Weights of a small image classifier.
Model: 3.52M parameters, 64-pixel images, activation gelu, patch size [4, 4], width 160.
Training: muon at rate 0.036, 6200 steps, batches of 256, held-out accuracy 91%.
Data: trained on simulated fluorescence microscopy of cells, 8.1 epochs.
Rows from block 3 of a small image classifier, named by matrix and row number. Rows with one number belong to one neuron. Each number is 500 + 50 x the weight over its row's rms, rounded and kept within 0 to 999. All counts start at 0. Numbers have three digits each.
Before each neuron's rows are labels from the 100 images, of 14848, where the neuron reaches its highest value: "lies over" is the class under the peak. Only what is clearly more common there than usual is listed. The data: simulated fluorescence microscopy of cells. In brackets: how many of the 100.
# fc1: MLP up (model.blocks.3.mlp.fc1.weight, 640x160), inputs 0-79
# fc2: MLP down (model.blocks.3.mlp.fc2.weight, 160x640, transposed), outputs 0-79

lies over: nucleus (31)
fc1.431:457395429498500463545465557394549483493572499511460509489520460415440499439513577549521482547636460448530494398560511549515491526474475540557521488445482494558428579520540438498587542430428531502481547530486470502430526609502513533515584488
fc2.431:466412431519517487537484544387605505496520477521482464513515483460465457452530579583485497505657490475517496427550529519558511582448454562491487487475530533537454519534578447473575517414474558463469499518526501471420550543451447517481614501

lies over: cytoplasm (100)
fc1.517:520495495538472377551477483559459479543532463496440387503483509530463472520409445513555404503465542474513534589476497403504480650430539460484447428503475506563543487488477501484534483471446518494537524477455553564419521464545457475521483542
fc2.517:548478547485475387505514477577523498559510489483431419535484501504450469543461414479508419557510558505494478567424464447577452528464566463506435390503543492479521462478418500490496514476498429518525542456472594548435555452544493496488447560

lies over: nucleus (100)
fc1.195:532479447529521433483465498508503439543507490446569495353562555464499427440425449463472536547548558506554565520568384521590470509462481391629393532539616554416489542372478523466558508474566470453574531444619539493485500463479456521556481485
fc2.195:542554501450542494445461581573558486524495421465532566402500528507466400470436423484548528552599495515485491614539485491506457510502460484569455485515589520468517540497563434527544565501497437571589479480533484489485435462526440425510543453

lies over: cytoplasm (98)
fc1.475:486494460546624479524477490556453485364516497612495509506505505556523444530525450491461536494508481469540548383529588552509407535581461430587431541507525470408554557473482509524443453465589499600503458468515419463576461538503511503474444546
fc2.475:512436553469573582464445581516415484486535456519520513484459604522496511561569489548502508421504568489490599463400560457417449564567519427627489506585491519502557451468561495494488473545516461582529518493500428511531536510472468561486363463

lies over: nucleus (73)
fc1.379:393510401536539631518533503497452482464418457558501496441546489398497424519470466509581550457549510490527551505620456499538563519519485450568505487474532454464540556504462438456527491531452434556496534476450616451500578430487578490593529433
fc2.379:406504368526471598532527479530516504477436447499492503492529511397446427557490489487556556376605526474515608541551516494497540536474495498571471540470506523479528538508474470426530519535422447573469557495444599460463584464536568488563503408

lies over: nucleus (78)
fc1.267:447383431560570501633499503635566496485505495455582542383487440477480596560522483484485486490548428510505490458558488439480573481490527451528517539430548410553532609448592487482525541439567413481522502514538473395464444468495484548457465466
fc2.267:476393398549520562645473465600552501498501541461606531469463493478456562542511481464494546445541448503536473457574469441468574510496527421489557529406575446532499526464600466446524508453578459491454454525534479417487483498477463526428404558

lies over: nucleus (98)
fc1.564:455587536499551493548531459554513516497494456390554502524453481576542469555457400473514436517424596578430499561426455481455549485613471421426506479456495408470500511562528478481493457512509365574525501514470516422476495469541485491462448503
fc2.564:483585489463496488550507444584436458528544471405499527524382510501489481507476430452526461474421603528463501526437452475464498524585474468493509462388534404474532486525518477462488454541487373623486483512514483460461475541570505514482376533

lies over: cytoplasm (61)
fc1.501:462451524429443475508452503412552478514429554517526402497574495485507478479562562478494475557516481517439478246469538584567549477497501564436504506485525473488465553462472566536498470545487455515488504496578482531513500505531518412616515482
fc2.501:420459538463353468517453522398514463504433488472486551483591508517496449557544494487364551526476539507499524334472574524593511465536537562566492496425506551423469584476456545478506507510459485513562566533549499575602470515457471481533475545

lies over: nucleus (52)
fc1.218:548529567540445447436509596482442525488530488501494513443478462508447511540526481532450438512449543491410467499519494565486476417484501513564569503419477531546567447393526520555491633497471442413530539498477507469444433482555568476477543441
fc2.218:594479596521544579462482481538506560480476476503483518453460507532424544490543455500443465457539505421534459485473438435452479445518434444541497475434504441591451547529547506507585478463487431343486504533509588437469564475489569519423527493

lies over: cytoplasm (84)
fc1.310:505452443493446495491459426450459507506434469491454427534468567465443481451518462481458520557423440513495513412546488518408583598508408521512541530445505453491482464491564516449536520401478510491508481541507573511503397536490499566593542414
fc2.310:509440427520459540590439523518429463526397489422380455519510533521505465531485526537461532475450348604424451463570496506457508605492472521508569511442514530424449447481560511480503554446524575488451523535473566511524447483460509574545542406

lies over: cytoplasm (85)
fc1.611:489414488524526519532422476517496539460544540457522529511466552400418534559518497509471498415483475456495456493487461497453402474442566486602452596499552465442469448579504471595530658515547524548532541573571526502509398531516445535558410497
fc2.611:505429541500535526496469523592603499548476528523513484414537474401418591520497489429431540440549463501459487436539445584502464453464555501472484601536511441400491446632598529541538581558552494521554485517541509507506450434477499559467424537

lies over: nucleus (96)
fc1.500:498560552422431442463527456508538485561487515487575469453448483537543567468422584525479546578500481488496426511516419359444466367538507534524485395461481415486625480537599444592515506549475578534478546532538476434585466461536508459420486546
fc2.500:526553537483428447447556445572491477522533538485607511464438551482552544499437601445510545510497480518515387519491428400420450487578501573520488362438429430551592477408602515593540476533429515503474543494573538480573446389509484529452521510

lies over: nucleus (38)
fc1.54:510520479548544489380479432444500530544500526511543526527524522457534392540567472423454547511455562518536461579498453488487509523530481510465540433431489481517405472511579490548467529471499555579489540419487550526524455456486486396456462533
fc2.54:535539508555529455454456481455489468464443460508544566591471511480537468476555429390475554497376526501491530568521442456512450486446438584582575487437444481547452522454511572515537513476446534570503551470516545578485475464547470502485481514

lies over: nucleus (98)
fc1.433:491569485468559472488506499547466482523498516428587525473514562579576566410437459467447524512501534546519495447475411502522555499568435455593535417562420425453477519488508496488598469500505472481488487450464546458446528564584554580540460546
fc2.433:537551433452493497488460498517440495504627555451534533517460527527507534406524484513475593449438555506560470446458438531493551549549458453595464473478427430451473529471525519507557461462438418498496537388556506446408474576603563583541407509

lies over: nucleus (40)
fc1.529:502533481535547446542542426457515524461490508412480495509546525337387432485535413525489490511463489594528603459524427476520507561450532481531476541496444513609463476612501504467473448488439535364498539443572520531461499523545503550509535390
fc2.529:493523464486531462453496434487404556474601571503556543435510464420502458477635499422473437480486531486568515464524539475526519550468533501537438500450477466577536503561515463583602523423533560376574555458518577513619499526529525375499563418

lies over: nucleus (85)
fc1.43:573453519490496506526512488494473478542538416513501469522421521614572515468448476463430442539523553533541482499462429502422413495519510421436495452554378490510480461479517481593509398482452507511409556527460541524511444472497449503525589522
fc2.43:553442516413478505489475521462447467489540502465508497531438573580554566460362494384440479564514566525511480502470439477482439530533517444499470444573396517472552533486526506617527365479473470517432507530437516487489436460507435568496596544

lies over: nucleus (89)
fc1.245:477468472518517560512491475527472539410459506552596556527490511529490475434509569457497494453469500572497632443481518549583505480415534513479472420451517491442402507513534624458477493520493519475464490393403591455485485573581563575538510460
fc2.245:432418457497524567463550495543445560429436547524569525487486517536472477497488570432486536423447516613485612431506535527548526444464517504510487446508500505459390544490573595433508459476473507498498508413417543484510461511550562529465499405

lies over: cytoplasm (88)
fc1.208:519505413507530425557437538439520508480468473489534534478432439577397551552497484540443458457549552508491453460462472512445563410561493484503458549433542508544622567500566452581496535458422395452565474561448459447556518420507489513458477447
fc2.208:520482500524551509556435495506543491586431493525625464479501498535444519489534525492456473458584505515504384527434470529436597459529534454481445476481489484487563555514531521567474535430440475477462493526494548482530503452459579487455486518

lies over: cytoplasm (97)
fc1.156:515441460513483578476484488443588554502613434487483404508501437450515449453537461477564489513548461474431416508547468454511555555508485545565525550487532459489533483521539462446514463527552457527458425526551569484476476510517499443453553476
fc2.156:555399476469445559502412435508392468421560587420485562567504435623524517454535626524430517418431572441561526501448501528437487435452491522536466567485451554551560540520451445545547482426506511441559531424504461508509551443532430474550469525

lies over: nucleus (37)
fc1.260:478476454475549541436458515516518468467524491524427555437446402531537441429532507462506467545519513549508519532475517499467489457628464481564502437489449461530497590608509436540527479475457407483481495538357458432521451537537465526456528529
fc2.260:435491460425553529501426528528471442502532486495439540479430452533503506433576511435508493511468532581505461491484509473444463506562445536561517432521487501533485634557566453546505431530411389485444453517394467456480425577504476521477525515

lies over: nucleus (48)
fc1.157:496604498542493555485557458548479504403378435541551604417551521505457507402344515475515528460507424405471541598538444425518572456527438542536490472622471427483496506464512399511502481597585453524508519538511500402535482515534476463496534434
fc2.157:464586470482428598417535435626455488446450454545542615417489508505453516424388508482544503431539440408510573539555432472509562477534437506540409497565451456530481452470520455497488481544544481552489554531506527442509478547574482466449506432

lies over: cytoplasm (97)
fc1.109:484388500540478509455555489504486613492602406545500467465511504402506534477549490542437537589564416498489540509543495561488477542598492447506493579566501497432476512470516474412447542514501470476551427495412427520472466452459493447538502476
fc2.109:430433525532496503504502548520404501500525526522529419446549487504535474480532586527565471563380355459520470497444458452508579537547518562490592620543521492473507519430571569394527452552509569451440507562521470489481401455523514428510491483

lies over: cytoplasm (99)
fc1.101:452418569485513514512439502508448496560480477495506462472506475450491490577443521433478534538544460530436592566440539538557515471512477416472559465499507412488566576506463488591485446484497404634540469526472514527440514559524459563551480574
fc2.101:577525530479503443515525507529491540514422411461541556465493598476449500464477454464458501520575506483343470502439518516546484432470590458446421615545538508568446538468613461434456521487528606477573484430492466478509491493523550508430557451

lies over: nucleus (27)
fc1.527:540446443470530514514431519471513451435451515620511540494464461500451541577515606491597608469508478430539497520569596461465443511464487487399504519387522488501511525478524462456496458477561526413453507515505435452517480560544569565477556509
fc2.527:535376458484518515444467482499512478343411562523487524481496461540571525597560639483549547551568435484477495562586572373465476532466550485434518516469554500552527501441537524484533522428543572422444508535473499496529510497520563543467508561

lies over: cytoplasm (97)
fc1.397:506449526519409494502486459532589461616534490471526421556495521468561459488437426549558412511406515541501455393532525523469562550580440486492440439560466541513491493456530536503484525413521464458517515452452492542427489556456618469472453438
fc2.397:567483519555539480569520523557464437478442540426529540385430492466652550509423474520571444491403461517517444534536497533471450512534449569488464562544530504501458548507472488481497516499482433478464455506447468468445464591533489423447477493

lies over: nucleus (100)
fc1.582:510496553417486477532586463480454585466512441504471438501501473549595487454427453579522400556508513573590555428471548542597498442493488513521523497495411420432431481565457526443556495510425450463488529433455476498503537526597495608540424511
fc2.582:500498535399425459550581513436458526463591486541436425477460586505510494486475506610521432533495500605545576413444570543583502509490481557514468516477394506432515521508481498409541496496412467457460534445483460471503479526580540547551478482

lies over: nucleus (29)
fc1.387:415426515446533508559473514548464442531465546439479557459512518508444550489408485501491462587440471473470549406559558535520535543567520493542489511410541490489511534486493485413486478403506391427480490538504421445403427570509397517516528461
fc2.387:442435498474515533555476607549464468503434585448468541400529483618491529499419467506505527523498427448540527464536547511506500576548563437558484497381587519468416518484504439407558450382548521427487481463544428423435400541487442493517421524

lies over: cytoplasm (78)
fc1.378:584464485510465498522507457550560575489457385465513421515469539504543494545497500546509486537500538571466516516504491372439500470481525440514535445483534555521567432455432498539443484518467537437602498470554565544505409398562502459486478539
fc2.378:601507544522500500497478383618520559474460437504578466568448549478436506561537514463522513467458571496527498511492499443498466450495447458491511473503513509508631458481444489488396551467531507508544526452558515529501436518573561472430450542

lies over: nucleus (38)
fc1.637:524477466505514526520595483492565529479543428526507468407486493485399522586449483572544517443548472446504527560500535462551586526538388548463461490573493453469533473467563450458538462463530396554506518506550535465415522458547571427547522429
fc2.637:546499478516488550476556493539533524485569435466482489381453503470382518576493478499542475398537479467510545550558559486564607493471420548482410499550492508479562470461564479427472457470499406525447458486550511483436500456512560425522533489

lies over: cytoplasm (81)
fc1.497:511539583543510489541423468484469466541464499504390499527408414468461567541570404428541491536549494434473538552458583550531559393483504519513487458469548476518507550563580529421563397461493475531591542510557529528486546573499526587457507470
fc2.497:483546601591395456517400512488537448603431560483408508533445510501471510598603430478494487483572489495517515609484518477510475425452526434482491439439542530505545525594527462457543489476595509536558520560467480499502556597507475555514470469

lies over: nucleus (100)
fc1.545:457406469499515551528490550597500571507481522493594533551555472499491471508468452419511431516530509486555648474507548576526471535508559463537585508520541447477414494518474588390514472517463424510439461454411532542418554429544467563519457490
fc2.545:471402410502494526538453511537553550516490565525522468542481465479423431519482492469496480475542569480547661465469528549550491560548541486527561546523524547466408534482489555425520427519486471528462421439384509552440560442558443558476486450

lies over: nucleus (68)
fc1.119:455453484450478540460535417497539536537510400429404557485551354513479508471462516578542536546516433582511423585453553465411453436562428504454550503382560492578497560457569487531542476424503589515479484506519480481513522585450478493515546434
fc2.119:462450554418498494418543440563549567466481517446552576485489427509420438500535466507542465497506457474507482472492533426491463492558425496454537463554572511492472464442501478489513504480414462458574526485576602500554591440602442459494494525

lies over: nucleus (99)
fc1.465:528509489503560498461543537529424557440524494457554494434488495496592500517479543375488548528480466510556636510422482524570419458363519553586584479501544499473456548552390551454489483565366483481483537440523488412513481410547488510507469510
fc2.465:480531504473516513464570485516444544434518493474571490446477491420566486479490558416544595503534496524511663471487557487530411480420511573496496509538553562441477573553409538482481461545362469455515515448505482460536422358545456508506494450

lies over: nucleus (57)
fc1.10:471464643523473556554541487506531488474529537553473480471586491451596490448534412520483527509381486586462459569390493573462479525480475503563440464534553498491507475537549434443529465414471500578570459536547425521467526478524542581493597519
fc2.10:498487537452533462523552446582506422436416463483572529507476505496470549442511504555465455487475491511515522420396497539530533561428538530519427518461468471542415336503479433481517500504536535583497501587499413562503447548565490545498558420

lies over: cytoplasm (100)
fc1.334:371535515438538474407476444518425521476506486526478466459459482482512453542481553513513533545508552544539488445440465469492493536488575585442491563556584392487531676526550473486476449608419512541446527542483452464522468509505538590485557527
fc2.334:518494497472444543493435524488398539466513513534547526567437589529644489568381430582529529453490492573459516464495507434412492476501520400503530516556493497496531569442500521493454525474463514488410552528509548539482538530406435479478493522

lies over: cytoplasm (73)
fc1.506:520509522556491481458414431398478485505460528413470492579549516511569465359471491465442544448521542440543437432545385480516474509536557446616514453489578600513582463511458410475465562551464465522524506527451463485500520575494492527518472585
fc2.506:486506540481454492498409461467487446540503506492467548496497540539606503349489526530491508443473481462531393456483494526525493519550478409570545510539592569438590475560478499515506604552462489500455562481537464504493481555437474522455477594

lies over: nucleus (74)
fc1.151:510415479517550494648462437569488547472595561560601426382529416517459451462539523491462440572408431456534498415430457469545464485464537550483483509481539455490527607518558506476489533487485569546483489451452517496517456551583469608527529482
fc2.151:493405462490539555565409433557514456524574555611606545466565438506489419509509500494474495565416471417563464408504495440564500495465497499446529535513538519482491636500533490472522549464476530472521477484465502511565494499594425622447509509

lies over: nucleus (37)
fc1.390:485471467510566561588505490613442453490531548534553351431554487499501504456430394524535362492518510623506553462525492512532524526430441521590513455516531445429467548502467440486482540530408443538541516489425613482428438483605471529530514483
fc2.390:447500489461555632568539466598485415491465546530522341437535475495449523500444493492576379385541562590501524478471522548497535555465409472565521496491538517364473484471523443479433553558448444579542478532466560465446398442587500523540515473

lies over: nucleus (99)
fc1.447:566505495427566455472465479489475498520486538503516446390603515501530414336444495508488540546483470576573466456525487522491532488471444466602507456546565470450493583480458456528537548500499460488493464505490469526556532464590524538551455569
fc2.447:552511511470550598502471496492498496509527512501508476429604468498579430439470469474549609519563498497520459444485532561440555525484439469642556465595553488452449525460505454466493569493493439459520438424501449531531536477527508534492386592

lies over: nucleus (38)
fc1.305:527485474570543455472484461475494509428547514481540455490474485514471400371506529518646530495504526416510455400544479508405536419522485523491542466482525539563625475556413458507570558456475479546486476545435613522566418500498423468528483452
fc2.305:558519488465501474491430458477503441471569570503536474512521538474433487399512592497610511416450497439513442460543476525424547433498429524504514458457542492450649481620447485476508555425477493544434498507442614549487475530484440467529510436

lies over: cytoplasm (72)
fc1.403:440528457469448477479594505560417559486526471504462513564570369392442433524486496483461499483467458488575478545492528407423528607543417543517524577418425606473559552505537556561600465464515489432473537457518484457471522486554533503609482389
fc2.403:523406521480548520478538466502478516483556530465385441505440434448525537503556455543508482492493463476459365607559498529494515383535523521487513396567529458506550517444492517475499497508573408522563539548550570562514499588486547576552532426

lies over: cytoplasm (70)
fc1.349:477520440428529534516565541506528539533446501501484525478472451454596511526563591454594403445509510494593436581412627531482450472485459554437489538497449482490473522495549550441474537536467490562480560562593492541470408586494486482514531548
fc2.349:534509416521532497555537536451472548563550486450502509557510477468582433498570582596552461474467436532543452415446543457466470549468449516534504634400485526364531491539458554493497622563403364500497453496514490501513432496530525484544519455

lies over: cytoplasm (61); nucleus (39)
fc1.463:501376494486529452569569528480479584435464527500458513409523491500456528561449562459402523587527436548479452425438490524554397505473624524586484559454503495456357495416461533524482536464534556534462439518464396567586487423546549537533515572
fc2.463:510432503486514481521535518394536558409472526530564560493504536423443517489468574369398531646526509588422427390466548471509424475476568475547497529478502555441397521438528515510467512475516536472509480481461400533551522440463494552488531546

lies over: nucleus (68)
fc1.460:441506497510609450563446466456448555560529533481507564503564505523418491539457523513475460484395404443469399608431445490444441441554432576498538578545526515447555471463518547569507543551505513564503487535547452530377440473453403475436483484
fc2.460:433511510475595421497467496395426523487533562488515586499524459541490494557552533589453443567435468513504503542454437414504576465575411493490475623478514529407628520559476528582500553496444522532589501463554465564493430484378453542441488544

lies over: cytoplasm (96)
fc1.521:515499534602477475449517495461509598464458441517555447499525566492427585542476537533578582496538509458424533486479523442583529459471485584489538454446468509480474460474489527500481524509475521501601586504590530403513585447448465484464493528
fc2.521:506455556592460463448527504524497603455398421507569489503424555479449580542446497532556499426519466422483554523495509447578550434448416597496469452519469538487509450477503488491469543499492548530549562465584525423503574490466478530460532453

lies over: cytoplasm (94)
fc1.355:486445490521518462457506560430489533579453531415439490546463555512557574460428404517482484444518444513579551572489586457430601523451514556542510458533496498518565520570594514443486479518506479464511597463415436533480463561492489417435455496
fc2.355:545500500451477452469498466420486472504412505531484535461507425594620572489491498533493449413456412516492459629439502489506507465456452595558551420559465527538492507463541487467506431525517494504513628535475478561519513484494503398487478485

lies over: cytoplasm (72); nucleus (28)
fc1.20:591395509573617491565444586534464594560519469458444552536517456481547391428388416501504513423436564574522530494536538501475550470559520500573506401574539572452413428530502465577531506485439515470480458465463471503501500468556561456407500461
fc2.20:577534454495476507523571509499564471522453486437470536529484442535518516557414390561407426481525457520490454561373480515450542514554505486483467453533458564475466418489463556507497569540459453560525599494578515555497564568499519520580479539

lies over: nucleus (83)
fc1.280:506504454519498455492459468363501487531533540465456549498466503536577543400619616519391547490526479508569490442551563493444415471457510451451480442422438463482499520495489535538485452497511614392479543450500457510602474570506532526509504554
fc2.280:508539531475529495464511451338489522500586605449513553512520535559529532424553637485422537522523528503585473392561533443417426548433459470462481410454479475476508495508532520539525462476490599418519549433536474543599460554458507501483488541

lies over: nucleus (51)
fc1.246:530454520464470421505549483534514463414391509472448516581565481476407556494483432478544619451451488562480516524523483435533544490509428500553462503575485532511565532576417596399574482508382525457447423533455496428533491502555469568503394512
fc2.246:432433464560504425484540511556553626534473469475542496429483488448480537481593429458525435561464577446535477553416415513475472542557550427522518548470554522578454567448591509539544634481491510447428517464462493382582557564523496568487532471

lies over: nucleus (41)
fc1.456:496505505550402516538511581516490518480474502432503487439484488550388452569463443439467507507486580411435539551552491501475576490520571434500602400463524585532395517469418445498524567509451449464566482549396497488463509506524486556523451446
fc2.456:514582494626437587509485517499515478540525472461438405361527544512462589489482538437514451465625460457498468542516499555599501478579544484558519496439495441523457543459467425432543542486494409524513494526450542432387589503484504541562536538

lies over: cytoplasm (90)
fc1.401:462463498461518534480442400590550484479466496587597531533518590477517485525412484496519461510469433489451569445455495546550507442461493516500477468508555509450554559483557539450442481506456447596548482428490516446531450546591565564509499604
fc2.401:449425517478449545468440451592566492544487510565551533492543557428532503484385488549558476429490509518481591427458559502529432455460481509530413470446561544455528551423548507442470558531497433574515426439506510458526373572509515532539528544

lies over: nucleus (45)
fc1.239:533467462524494378516433610531528497563594544480499468441488539430474482553467501423511512514488497448483497525500476539480523536457476476461563485574475521496481506542408422565504599573522422506452417595445501483523446408513448502548511520
fc2.239:501520491419461477470385476499539453543496461476453467401432480465507534417519513416525516522547405450501480469527552537479443465455531460513534455522484477568571485506444465567494569510439441621490481492479468519418472529459436596436641477

lies over: cytoplasm (100)
fc1.325:490487533548515580532430527556449653479490541573654528437570498448562462508477453443454450558538479510547541539518464512518563380485536615510556500456524428456431531485442537496401498563505468523527487446458513414557504478553473513487468491
fc2.325:474481446493518522548447489508475593479503518577623586540528513408461512490442483515508495478518473512577561479510501501477579424493434556496530477449467492456353515505460516494464474587531509538470436431419529522579526491547508493420463491

lies over: cytoplasm (91)
fc1.202:493472477519558495462544457444542451493475515497488505545534562342489542546403469473451462505453487534532522600427548527493446448455513513545404455494576472469471413520484548494464484506524499481607587535493468491375464443546512513482558504
fc2.202:464516506528525508466568495504551441443495477517521524540523582344446544495475494449498432470434560525564562536423581503519384416456497556596406437439544505470486398550482516479478451474557469494549559505498392486419446422530503473443534613

lies over: cytoplasm (60)
fc1.426:436530505476546515514543530496583532426544544465476542394494490359437465498495474477504574546566453488502425506475468437588479548457440548564541553535522526474399549483501553514527522536552590395481544516530519429516527514535543473548580452
fc2.426:392514512416468538524568485483551557442528522438530528473492502363452440479476503461468531573503513548474447471542524381559535515479468538511508535555456482568412546461498609482525479548540539429510498519460503455531476461510499461501576505

lies over: nucleus (61)
fc1.348:470503475505474491461490445487528500608531518475508469422460463436532556425407518517432564498472546479603420462441584502486451478486487411508529488456478423537578467547483470551511542468560453529542593530572483573498528423522478449486476547
fc2.348:539506481502413457491481490540491471577443535470452517459411611451529546495466495408494552483535566446545534433480565561588482460499452524528542486468433562424474443584441554509581505472516414509466520427595563574520530453534517485552433513

lies over: cytoplasm (67); nucleus (33)
fc1.55:467472556448487385401448580648475571436581414537515545455409485505496501569469477510441545502439513524480560448554459482476440463575500471474551489533401449417529450474418545595544623571469446490452503428502551511469527503540480507515473503
fc2.55:502484483473431591484426547543512479462533482537484418513520440517521414518489472517568468555506491494557457478495528482500539471486633439507577489540524455449514583402486449582466582551470581473453527491430534613469476480442469473485535548

lies over: nucleus (85)
fc1.187:522432447468602474475525534499455495616569481527525451504527513351543505526484509506577477523464508446556464451419538535480484559493513425584453535494496537457479559515528478434493487497469440474563437500440539473381432544466489519490550550
fc2.187:542435485430548517464553544570514454554537486515506476523489539382493450532466523514584513514461505395611496560412589482534445580516502459594428569491518557386497514446469435446478501492485446510517419500477482440406481536530489535451513551

lies over: cytoplasm (99)
fc1.388:482647500548562469473505503499435488511465512491493467503432484434426492520492496513536514573462508561537515475561373414419491518518515439504511523469512438513500519533528507439516504427455435574568545459526491490470520583565477446412633521
fc2.388:375507417536474523494505517461464420523476494452544541519458409400425530509515429486572548544515581566555430496516469440489484614526547576556584586435443403472475461399483485527518551402508441597531507503542563513455447501523509425443587535

lies over: cytoplasm (68)
fc1.25:508490525499481512597474505518582447408529488508451448489562429501519404470452482559541519471518570595464454492479493530527511467577460570452470500476521480464459461516473519608536482489500437512470493564519486471577493488412480466427504476
fc2.25:560506503543477543565588517492466492528567497507611490464553467379543500551398480479510558539534519553547452438480474529482434494476469477526540485524547522544524504510482474413487562536524455461519529485536517516525538511525507476519428489